A small multi-label image tagger, trained from scratch: trained on single printed letters, digits and signs in grey, bent and noisy.
Rows from block 5, named by matrix and row number. Rows with one number belong to one channel. Each number is 128 + 32 x the weight over its row's rms, rounded and kept within 0 to 255. All counts start at 0. Numbers have three digits each. After the name is the row's rms in percent of the matrix's.
# convs0: first 3x3 conv, stride 2 (model.blocks.5.convs.0.weight, 96x64x3x3), inputs 13-25, a 3x3 kernel for each
# convs1: second 3x3 conv (model.blocks.5.convs.1.weight, 96x96x3x3, transposed), outputs 12-23, a 3x3 kernel for each
convs0.27 104:146119134112101144128165159137090088161112136093109168128130170123158130145163212160107144132129114069117147120144147177174129133174101158119109127103115105109176140072135064116132077152142124179076095176130128130152122099182114124107148139079072122196135146169110154150107099132139130112155142118095130130112148088114125123127114125093096059069137087
convs0.28 107:113148113153115116110186099133157172122100139125088174134119168048126135130195153090098072146081115109138159137142118152154120132117142149165206118135129153132110173141132147156116109087102139148105202109119210132211077120109129129096120125162032108088091110121075114146143224129108153152054189101161139134174069098167099120159072097080122110084096123
convs0.29 104:133103101093129183126159123112118160142145181158179155101090140121110120099101079116080132117133033126112080070077113067159075111121092107071094117167099059152089126133137123173148118124121147181170179158098133135087109142136081130126146135083137125146171107109144111131159114079090102182062131178186119160202123121102090122183064102123131091116138089
convs0.30 094:107150074144126133123099110131037104112089163149156164115127142063081137068050085159154161123074102133146120148093088117085105184113156119136170125048102116155122206169122162127227127158195080091117125116081095084109151127108125089139112167142154116094169125145130206182089108144122158107106083102091101136091160133138045088110113108098136137142124069
convs0.31 103:181121073158132135153045172068109129139094154146184182135087168121113150162122212125108083136108117072081145111118160079110157082133120155101082049123081113102107139127123132125115147158121146075158157143215110099202127149167087107145135124149150094104146096123112174101110083119136105151177131128131115115113153155089143160156200153189153138161173121
convs0.32 098:112109168123137098153089112143099098125171126128090132125144089164131114213119130117198127122115133097140158093145127114139052129089131139149115127163142086122144160194162174147080114126131126127092213161077115163070150127177111133166134125127083120141131095118101122142162127113178080168145180131108162109181098108197185120196150152175143140179100125
convs0.33 101:126150092123101132080110149146141115083121109137124119085112075152166132107141099093118152146153175122153164102081168099128134100138085130131136171119171189144073180126161179144122111078120147097097089155083107121140113126114137131082111089148132163137114161190103128147116101106123120105126147116139143107102087070137063024163107134053113109142085086
convs0.34 100:176132179169134131207190188141188141155130157160155071138148125167073142157115154079122089149115080109117046153069088124074110115170098110157105090125115135110154116175204167132178137191148083094154075111136140144101092116117093161155159131125119129181130096175140143156121169157100115153161167133121152200129156127142203161110155090099125156117096159
convs0.35 104:148161198092099202125125185108109139105165121114071047173082114125142070194151094118121122117094126158120125093069121133163157241164166122123160131102117146183184197139179088150161083140150142123071146104083200099102113147089068069058115084112143113049175143148136139134134147099139108130085194126139103087140153110167133108167153131157141087107063105
convs0.36 105:112080090104142090151135101136127130093106131101111140158180115101157131170154096153123139122103132101145179103083114089081063097093079120095072112152092091146158127177094153142088140108155118139218102126147124132146110108115130096129136159136093094083171117075100119147120056152160124085067169128158121111155080091124148195113151126115118167117149176
convs0.37 103:072218109065176118097152123132126116095095128109129111105114089070138051153120133154128152155067170103148138125085093130115082092125147110115058133097090155104075180150166158105176158147125102130153140102108138129137140135096121129131089132098127085129107144091127147131150133106145165096159120124105113120158091123068080121141140130094088117099111135
convs0.38 099:151145131095129175125121162116093086102123108150176149103101155114138123129086145105180131111137134133106101080113154154085119074140178128100148070144071100081145129224149139144122152191069108105116085178134075145151085080151129155172166116165134106124097134129132084105083085114115193105120128102079095115109114088143106088115109135153119147115179124
convs0.39 100:126113162105138141164193210144105129185138196120097083114152156158091149169134143164185163161135170170115129174130094117104109111164110149096102092114115153110180210091142092111136114125155132154114088116148113116068131088182104055105154126154103123159174133156131163088129160112108106134082138168128154117126087094159123068179145158171127127128149095
convs0.40 099:130152166125165146206144142159132140134129154153186132156131149184125152109121084114122188144082146125174167084097126101082141108106091126086168037096155140141140155126166185109211165207161152152181150085231168121167105097144105110107089035100104118128069104092055080051121157122179085111137162123116117146128097170146102110183183132221151088147147102
convs0.41 100:111137190120157193155154127140142123149124113122143102107166158156137135117120113137146134108148127110137165140147118125112143142132178124148168180150149109125107114145151135143183149153154132148086175107108146132103126177158128117089149146110092130148052107136081085118159118086089141085111091120122142150093112123087182067112117141168156115186140159
convs0.42 104:149134111172149126151216146145127118083143099174138130123141177075133121143107108147155130148112113096136147162199181194154152131093082128080091123091120134120152192173134178133192111151169164145115107122080133116114171103120126226081099118099128133126178117168198145196103151109193128135121142198095133155100130149094116084088145076169115137061110167
convs0.43 100:130094101095099116169174129072094190072126158115053124152165167149100170123153158131150122108137136147125203165096099133118085164148179108075169120145135089124115110133095097119092120146123138122134081135136080080165062107136057141099105080124134181193107143169168184150117157099111161120082157104145150134184100165111141185157098121136164176138119172
convs0.44 099:174119132103134146117125175166125108133130127151100116093100194179123046110103102124144148169168184080145157141149146165116172120061119148134112104139137140100109141041148062105099119086128116109076147156110129136140147166152118112113106137124116140081074093139132117104164160106186119114175125134156180179162129177129070117140181128100146072141105176
convs0.45 106:156132130184133130141145148109149141162113113125161141066130171145110078120215173146094149132086142108110139112153060086100105097098069112081233112150152169189092157110130132142158229148109150076087096156146130139161152151055153092119117148115133109127129201154104074148099103128161134120113203137133054073138124116106165139126092147153192120154119128
convs0.46 103:158167167163148134172107167156165127055115155133182131111097120123125130109107150053180096113170108190102103093163137090124141114155112110110130120121083159150136141079098159180073166096117141110161130122142137102098119077119161081188145163130079090109110115152129085100147138088192123096134155132123119128170104187114151091146099104152145105128109108
convs0.47 105:178097120150104166105130134156154115125103131117039151157123088122104154111151128125145103123140091116204202129088132091136125161156128146114102142156154143164116126107121120157111173119049066118142138163151157185154124103144151123118073098146155133157097175082161139130110095100135130139163148155073080135141109134145127107169146086131115124114122158
convs0.48 101:070106127071149155102100118143091108142128165168205154163117101079141150131134070124140060127136118122087153126075113054175069105126137138118149113075098153105132072112170137135156115061121162175131209137205186169172094167202115109144129136119116130117057126104105130116142140107111134135158172121076109130122133187130097101112127133162112176101104087
convs0.49 097:133131104137129081060124088103173127124073049113123088153105124129114140118132139122106128089097115145050152102099092134149142111089105171143137115137138152148178106095110174123122121143125083137118082134164071098196096111143102136145091142113087113117145121143153231156124106108104081149108131205112145149128180146123168189133169115131105064100128117
convs0.50 096:132172173104113176058081210218166162232135113131141128185068132101129130104151109115156121174136138115126146110158110112109162092096116146139122106120119122073145075141166122071176101107153111114148101124124156161176151147126148116140156156156128125150104120138140094118145161178138153173118094104157119170140130118161136072101103132165146112099094136
convs0.51 101:189235124140096118140112097133106122074097155069144148060092114155129115162111155118124093137128089174144106110123123159146166132133152133152125136108136119136137128140159075112107122190121154121187194079089121131100126129104194146169124122115072065117090066072135178150109186164158123154101162151116144099194112165100144123120145149152118112116158138
convs0.52 095:145123072106125098141182139110156137102102104139080091112140165100121136100130077151116145114117174135101185123130135134154141161089069149149134110153122127099102094133109069104159130152131100096125075152085046111132125139120099145097147161140119126137197139157103166090140177138184126150096133068099098070095140106076095122145119137110141111133080153
convs0.53 103:147166158143208137151153149087137136069133104097148166113125178124141108175094081102127161119164080148123134179141063152124122098122164144103133151100131127137138126159144137116130129122130142147109120197146153091135106123135191152094121135129151152183095129107120076101166138141133128106124125155111130110135156096132107143128154129135169133092069098
convs0.54 102:106068179114131105132069093160172126164142144137154149113159143127058115165138112159134116188062152149130160116088127080125104140108125139133125132124186112110134125164157062144089170114088117092162144136104152153159095104153068074074131107121162180175102069176113156090189186176055140193141100117130139161135158109194145121117166132155139113094142123
convs1.27 103:134088142077140204099169155120178137123194110091105126198159140149134113137125120202188070153122126122132128129142106145091085150143105083191173184138100105125120111150152105144122190115132181178092155127130100167156132147188145168196172073123137123108156075128088149167130112126157180117133106151126132150186212166150169082
convs1.28 104:125109145082116133109112143120102117175107184173113161139170085158119123114175170104113128117133115050128133109074118118123130151129107179099141134066088150093137104181050133123117151147090158161151070105145123113134089153130140152149109147205164120105138106177149162168189180192163201073163130101128108154130167115177106060
convs1.29 101:112097115133149084135176140111097124157155134109081140159138166092102134126080095092115157143077125212203134125132132120168133101131164105108110170097153124163149120168169087095199125095108110049119147138111106109094111116070140141139168123124102153127149128125148147192150042096101137135146073112102151112143148153218149096
convs1.30 101:108105134115099102140072126124130139089114160112108139116045123140132137132119139095140114101136167116203090158124147155137168075134153119109099097127106082095114173151134169103141137140098101141123190086154132183122128144139150125106146144139101156125119065119143122151158112093173073059105141136120121106106113145189234095
convs1.31 107:128101127098103122141132153161088155088111142189104190136155132134106117155174183123065172116126152097086146087130077123074119122100172172140146133109182121167149110178158123188161141147140097118175089123118130167132136165117138141058141129084086145120209154078138118154191206146185125200153111115124098139130089117108095153
convs1.32 099:126118127136116100143091110114167121157152076139099137092129176152052094105139090128136138129179164127146095105142192140171121114191094196103169138175089143179207084164109113123113123132160110112107135085125126120149134079099153082119089084135105110134161122141087111122072130119097087090133105115139153115158086137164121158
convs1.33 102:103106094166136081102101068187127110155133097121154122130120062124172090139133076142082122200138185155177189117131173119128157131140124113139136145100136251174099048180121082107150126106129183152150165123120145141176139171127141143110145107125139126136159163155119182179096143195121055136069122130066119126145137074143122123
convs1.34 096:147151089106092103099090134123137087103119121127128122163166095087179121148178132130136109119104190129082114123220133151179126125120135113169113145084081133155143099128163136119141212174145177155074086166137081115117173123162166137111120147112186108122098170073111141110118164143159158103088130149063145129103126133103096107
convs1.35 101:152127161103115152112130157157112133130083110122115069146153092169156167183187134155160124180166086094106131115094115108124091118126163147145129102115135115084133122149188107158161108145117083107078148087141182123106136131126181124046170143148141050108134098122157197169130089112092130196131115184085115066110120095133113124
convs1.36 098:125146096110125091074096106143117138098134153115198082151099108208106082176213128148168112119161193092075141094140143111126079096108092122133086130151107136216146089143126117084196117117148105075145149130111194129181128112111121118161138186145082092079148104153157075082131124231120229063128120147121107113082141123176146134
convs1.37 101:067116184107164095176145185105170163103091116122121140114168162124084176094121202129146164139072120098113102109097149141095165106135158140086098091084117176072059154143148154114157134123172175118109126134102155158096108123063105104119163155181110109120093129115137097184122146122159107168128092126103130111178133185116197136
convs1.38 099:150180139074089076115085088150155070152119108146141131119073132140049108095151159097126148129130094113105085121092080124120093108116120152091122181159188125124122129173132097124131123110139134123133180095134135134116154164125090160051110173117193162097169097130090061098152121149143098073088150129170074124109086183096127124
convs1.39 095:161143150131148132097037086081136203170139141096128057141121125150142138121119114090134145065142097155132161071102100102086131124158108156118091117166147116108114097135114147144091115094107129124132147118171175206166132130127133131121125151168052109120109127118135105042107143109140187089150155132101107106156100120079069121
convs1.40 099:091150133176110173147130107148108096168097043117160141130197090114154109141128140142124113189105089115070132133179184174159100080139134119085098103106124157146117119116135127120101132160124154149147136099107113119129090175055109126139170130152118163100127132160171140121098178178123139157101125135115139138109132121179154180
convs1.41 101:091110110167208128148090103133105176141156074098192246102098150117155102117135176134065113082123132114072105124143110158137135141145103099100113092162181095112110115102108144099156103107132173129125205183135106148172170117082100165136058108116120172140135150099116106105165066114115102147145062166146117099081117158116138082
convs1.42 104:074101098116054087119109117075106107139138149101134124107102162118104098185092106140160130110093147099106176140147120115093190126157198126141138195161107093112156100101152173145152106144146088136088134081132116141113107139112136086101149152159073076093066151126119144136126108094093084089186131116154122072126132139089086016
convs1.43 100:110113119087126082101169163114121165181153147122152096117112100147096109048136109142151100114149119163152109144092129182080094113101146140153127088147114085126137164112151077146146088121138114128157144125100132192216105132139153181146119171123106180140117135156072125143147080098122148137142118107113153166090063128170153150
convs1.44 100:136160122108143065121158029156141102154170121120121116133159170127122106098157117158096222091148152155092089137156128144081147127118113137124094144125129110155118121150143170145101163138200112138145120125092170131125106139102123106149123146119162130084139109132106122171179078164123076161117086093122129111150106137096118095
convs1.45 102:172121095125098112095152162092142091151108143101177121149134138135147142175160143108140160046083157128125097143167145137138152192174155096105101173066097084108143096122088135113133140109079153167142061167131153110134098143116117144197164163144169174111118163120119136070168171100109072106131183141110101085154138185077178198
convs1.46 102:181120124072095092167193116138131102149091113137128117129138120107062124151132108116119170183140146156131127123181171119116136138130173121127115131109111165163139083087131119162137110141089140193164104047156157142105153082106131090172132142110151122132115120139141118160076185137104086133162099119123107140128140121201074112
convs1.47 098:131139146084110109129126097132126122079140084071127131157136100092102059199180143119192106165138108111134115071110061119088078087121135099154108127113092142129150152148088134152131143052117085131120216139127206111113096117201135147187119120167115141170156145148088171097095195131138164089133095161150109104083162072160139146
convs1.48 096:141174121171134047134059107105140128089082108113127124131171116089102156128114149110195130137160178130162137125089165128140130136150169060177168108136160157123146172124154096156124173156108137094154161091102037093146120081111087113153137127158103092147168126156155167165156153177139228253129115087104131125144171117161178091
convs1.49 098:128177058106097104127120074127137193130187148129104114116105106110134154134117101119111189153076132164096150147144133096135138141180123104133123156159098115040153091119114158062149170117137092117123147104132132128090110136141098193143115185105115110135086124113144133093147091058123131095071166173078122163148098111146066103
convs1.50 101:116132147137082165153085075152160095161133105200128105168110168171087128122059133119124129189255106172157176181175152161164122137078150143096109198135109087121126165144062151192166103060216118106127103105114134117145093090081109083136079096078152118104113066103133098093117117120121118121132128146163143170072114102106103119
convs1.51 097:142156205146157164111104133144155117202161098103079123163134134154131117150148082158167180118173176143154167105117134149180129151185133187089101159085144089106104104145127124153159104110159147120125159170121058123100138094188074111111086174133086169108147118104101104082200169185146180132161089099145123128179135149131134073
convs1.52 097:102134130108106089140142136127067119124190162120155109100133090138188116135186123155187130099172101108097102159113123122142139122140160107158189091153148142139114116162177143138123174153144107140098109057136106085087084114086143145139092186084178169111143103069054098147123148176113111113096117147106123149088155086156099132
convs1.53 107:152092092136179157124124115126090165171115081148094112098056157139073081185130120134109142148123085134173119115089173164061138162129155085111137120065145110113118131123090097178152066074165164131176081128181090115108129161123130086143102136141167091145127138150178100149155088117134144155164110131198080104141098109117141189
convs1.54 104:101131120109145144165116134157054107140176142075178104153111114070126190063105212122181119067107129132094119126122039124143108163130142160123107098133104137163117108114087113139114153100134133116133113172166159168099131152121167102169139133090132152135129115122126144074052098186061129122164121151148106137172177187124127116